python train.py --model="multi-label image tagger" --dataset="rosettes with rotational symmetry" --train_examples=195000 --image_size=64 --crop_scale_min=1 --horizontal_flip=true --translate=0.06 --color_jitter=0.2 --arch="vit" --norm="rmsnorm" --norm_position="pre" --activation="star_relu" --mlp_ratio=2 --head_dim=32 --fused_qkv=true --bias="qkv" --qk_norm=false --parallel_block=false --inner_norm=false --drop_path=0.15 --patch_size=[8, 8] --conv_stem=true --layers=12 --width=160 --positions="learned" --pooling="mean" --num_labels=18 --init="small_normal" --residual_init="none" --optimizer="adamw" --lr=0.0024 --beta1=0.9 --beta2=0.999 --eps=1e-06 --grad_clip=5.0 --steps=12500 --batch_size=256 --epochs=16.4 --lr_schedule="linear" --final_lr_fraction=0.01 --warmup_steps=620 --weight_decay=0.04
Rows from block 5 of a small multi-label image tagger, named by matrix and row number. Rows with one number belong to one neuron. Each number is 500 + 40 x the weight over its row's rms, rounded and kept within 0 to 999. All counts start at 0. Numbers have three digits each. After the name is the row's rms in percent of the matrix's.
After each neuron's rows are labels from the 100 images, of 14848, where the neuron reaches its highest value: "peak on" is the class under the peak. Only what is clearly more common there than usual is listed. The data: rosettes with rotational symmetry. In brackets: how many of the 100.
# fc1: MLP up (model.blocks.5.mlp.fc1.weight, 320x160), inputs 0-79
# fc2: MLP down (model.blocks.5.mlp.fc2.weight, 160x320, transposed), outputs 0-79

fc1.134 056:442497495502474522552546450476535517510538471511510467495448499561501446473521472574545474549475418468483536517556574510532522596481618481465459554491432510508488447520482524500554509515462507472536505480492505406487448487486564562536604504
fc2.134 060:449559464490473499534464490540484497532556532490508417482493475578463524456556476530504501579436501485452527556508479448484522525526526489485501540524450469543534512473558471523452473503448438522507509526494490503419491431513497532496472512
peak on: backdrop (100)

fc1.20 142:496490582561497487499466426509495450438504559506470549505520512538446463460500553536444461457514491470521534512465509480480497513516452506499476512516535510486444533543480477496488507539540511499550528495464489523586581463501471485502604470
fc2.20 137:467517478483513555562569458539519429496524470447527465442467481464503482475520581530424463457484498403526457522536505543482546472496499517448469548443460491466519530540507473496545515516498524563396503483490568467422486507498482529556521530
peak on: rosette (97)

fc1.53 116:477510564527489484425480482500482537514577503526511530483450457470496532478527523491493560468593502512491519556477450549580495554524511504497479562452402542459497506566526541509567522497478555468525471495554354503528409507502509517489519525
fc2.53 106:554495519415495462467491437437481530545544544512513500499507502489427493490524531512516518500558455486504500526505503475511574496427512489515467556506483484585464503479482551506520546430574475458511531476509517430520532465493519584509458402
peak on: rosette (81)

fc1.90 150:450532430454432465438504492533488510482502463454458537509515536499513509502538466538437535410505555423536442561469521483525489502539484499544539454518532560456495508549488478493520468531497503582475464565475476465449424497473499554469504530
fc2.90 133:538585463508432460499549508506484505489487451487481483508552567522469535534520464519501542482473534495506484503513445490531539474533549521535527397555510511484493510457441436574536497583535469572513453550490514457458450462466444418434525512
peak on: rosette (83)

fc1.264 065:486489495490476530508369490469502503449500517495501567469512453428441493536459528526530462547474550547460498506497455492511495542475493480478458514497434565482485393471515508482584496495472539462495521528536485540487511482503500543573500501
fc2.264 070:520589545472537555524445525494482479570526538437464516473502458472403456524515561513399464521593510551518483567509493528501478509462577498464549552469473541532489521556518498574480536485429574471491495504481452441505502500511474488475515516
peak on: backdrop (88)

fc1.126 102:524526475463492486438460512520516467477537463436489490488539549442475461421517511546498410468453488485483470479543532480523481532530529541515448475476393541516541483429487479491516489546494487544516484538418585489441519488506506554527462505
fc2.126 095:495476521513472557542453581506485494473514519505535413554438507492457508556557568478418532504562544593550482518532520523530484519487532508426463543550488503557491544593488504537461484439458532477435469456525470509494527490491456460500525507
peak on: rosette (90)

fc1.120 096:508460496476421479421488496554548498526533561506510519471537576541462471517444490521499547501522436492428489495554410477501519444548435579461452463485564454531539454494403502469503453562532495512441506547495538526487521467463581615445444454
fc2.120 102:458512553507428502424472425524467511515539498479496523471590544571499534401501462484503449484537579522569454534527485510485450454528513522552528469508433510485449473526388536464494549484462459553517562521509529500498528499461469536419539503
peak on: backdrop (100)

fc1.140 066:516508504541461461475502543534491500495574447530493491458490449463510607507472602442447576455505509482401483428459576493466503550478426503500489497557424540515500462516454484535511455472549492478481493495558482412450499478513590529463445456
fc2.140 071:507514494431466464486463465488506505569490482505494541435539528498507480500455509594461496505515535560541448549502471531462512481474561482472502438564475529581517507533435542527465493505463509512496465520490530483511451497521556572486488504
peak on: rosette (76)

fc1.94 095:511543472488477507471431541518529495492486454478419478498512494421510472520448558577473492490514432500463532453511497497549549514499533478524418490537482525539525465442512511556608483514510523565574397533515474446439433490493595501483474485
fc2.94 091:511455487460498546576558503496506475542530482465552385509459512459497475538545561475519509479443455551483493467509519492468521469497502531443581519459527421507492569520551493475401514454467477496472438427552521518488514441525472528531519477
peak on: rosette (99)

fc1.125 085:431535524527489477455443572451524465566482518553436516504529484515435454465512529536484471505526465514497518502458491505503471579496543479487553474463408478548505455513503562575570511486422623489543513543457514472484491463514498488504537479
fc2.125 078:542537533470491549518490511519511511589516500445530477521501491528473574527478484460508463497541520539507477618435465513486488475463506524465515470472485494515465558512538576446491564490484462490535501493566515478565508415498442552481544507
peak on: backdrop (92)

fc1.308 149:507507501516446514515377476510501425454427473501476520475509542478440486548499466578514522509528487509516491509459527454548501485583528486551495490506519559527483482480492514482544443556550465552507517620469564524440534503441465510509531500
fc2.308 169:497558487450518512508607518470545544616557517483556505467496480487521469471564538478545409527483490506529500455531493573490566479484538490486485517423450485475472500571489486500490524512458541486462470457542544457467464511547465521480502551
peak on: backdrop (87)

fc1.18 080:516528509498463529493475508518543498457507500466485508492465596530457491511447555478474580507620467507552496554488469511498506506523500481492498534453545504544470401519509488513586500435533550471473483507481541478538492534459548530546414478
fc2.18 081:486470443488471545497489497497486454471565493536504439528456546471492552497588512502427493497489593502588449500499492537462460456568506544503528435572450499518492496531500489479459486475479540443498501509557470506498458534504440510434614500
peak on: backdrop (100)

fc1.249 061:451475546569426477467423499460507515528484515478503516488489510531446503473487467485470458513474465466492530443429493542542436507617455485586517512401471530497539433584525523507490479529453565564478483507498496544497503544464531574462453490
fc2.249 055:498618462478467566539516533524503501520518502410523470518491457502419489522525501513454443513533554507546498560476474550469479535480498485470562463450496492562467540503491517547434530495456435484452529472528513487479511467529447513451562518
peak on: backdrop (96)

fc1.99 126:503558403528453477437554535503501498481514441458509531452496546475502519471483504515433494442513533480498446524525569539503510479526507488500489456523448547495497489464484559591561498501519527530477480518500494465430406564497557532505522530
fc2.99 124:505472482545416494520408550504513458419511561541455463551502550517457466560515481549466553524606529537484498474534459472489575488496497522486492479518520458500496536525467491501549488459551464483569474510527463494513501470477495427448526459
peak on: rosette (77)

fc1.100 125:566563458461502529443463444489459548484571456493490509522489514546491590491525508463503425378527511578493512534492513552525483549473511489465523504554595563570466514586472491487433508478454461435507540478590419501555493504500479525454522502
fc2.100 125:502526449548513526500519512511500518518398467540533512500477494452485510566426428502571571532438504519437478450510573427489552477541552497540499495531511476492464535417487470561545458489502429540557514556468546517455501491467569467540523446
peak on: rosette (92)

fc1.228 067:522498605460469532487451483499405526541481496491521496530457480434445506514474528429492493404482424488543428488456448495491489555495416514477562508494505509500530479464440455490499512427483548489456453463547537474576483478452472586479464468
fc2.228 064:530486452562556464495512506504535488516489455514540429461518480496475485468478504541401480545463588469490548553424443510537513486494543492521533513562408490512516534540469475597477451538461501468488488490489459502476451478523514519395608459
peak on: rosette (100)

fc1.93 079:496511585523382472481490438529536562516522447481518510440468547496489534507506522467456531519590474466480460498543476497519483504515450456460472577449483525487560470533531456452502446481585594520425481535522519451475499462435492626551450494
fc2.93 067:541527489453480478440555445479543491541536530510468491488543514495494527486543476509443498470517556510530521521473476531461518511481514476491535479552470535508472505551459554489535472485437499579463435468499498489510466513489505520492560499
peak on: rosette (86)

fc1.23 116:498499435508502502406526482552487523387528554513475527552466496541498582569443516561535483521483514548499487495476474509496469527571449520468485446467640494523500518494480480461458462526451483489564498496504461577504500535497491470505580497
fc2.23 119:554462486555501581543496488499533512494475401481454455494524509542508506486450419453557524518486475502454497454519531465440467508480552528478610511514494528531560496455507520500484475548474564515482494505479497451457541499471494504514467454
peak on: rosette (96)

fc1.204 089:494486458440503488453499563444484479499435578497485583465534522533503509467497483551493447501536532468496450517410609523492545488510486575485475518535521497475471456567496586481476539482594452408462488581529520496464529416538506458505426485
fc2.204 071:495587495497533475503502583466475533479511506524496483490504584524517467546498470475523493567377469483435553468553493503441501492467569504537487546508487460482494558420473392606531520497462480550571526459460472482479517522545460459528543546
peak on: backdrop (100)

fc1.217 070:585522498521510453557457454490467462470542443478445479571500465495447468506526516492417451449470492537504517537468430546470478606551391516482447476511580485468477521522493466481494516539500469485454546488533501466539514467553495491464610496
fc2.217 065:405481505492507506561517541518558480532461546483542473488505473487476460547491536529461520459496493460475478459524465474499571452539539507470439566385524499464510517445525521473552509491461511552408530503437555519480527472508421513518518543
peak on: rosette (83)

fc1.193 181:468529497474480524437472565505490527494544567478461490491498462519496456479553516511402495497504457493536498510540452527532479530472532506473456557477458529562545508610464484518584497469444554500445508504474435502532537494489448526459550488
fc2.193 187:552525546493481470490457421531410526498524501537489570507531472480520532528537471510503491432523493528476535540483513444527478505473484461570446522474482539517457540518495494471563490456507451497511551520542519481550557518522519539491488455
peak on: rosette (89)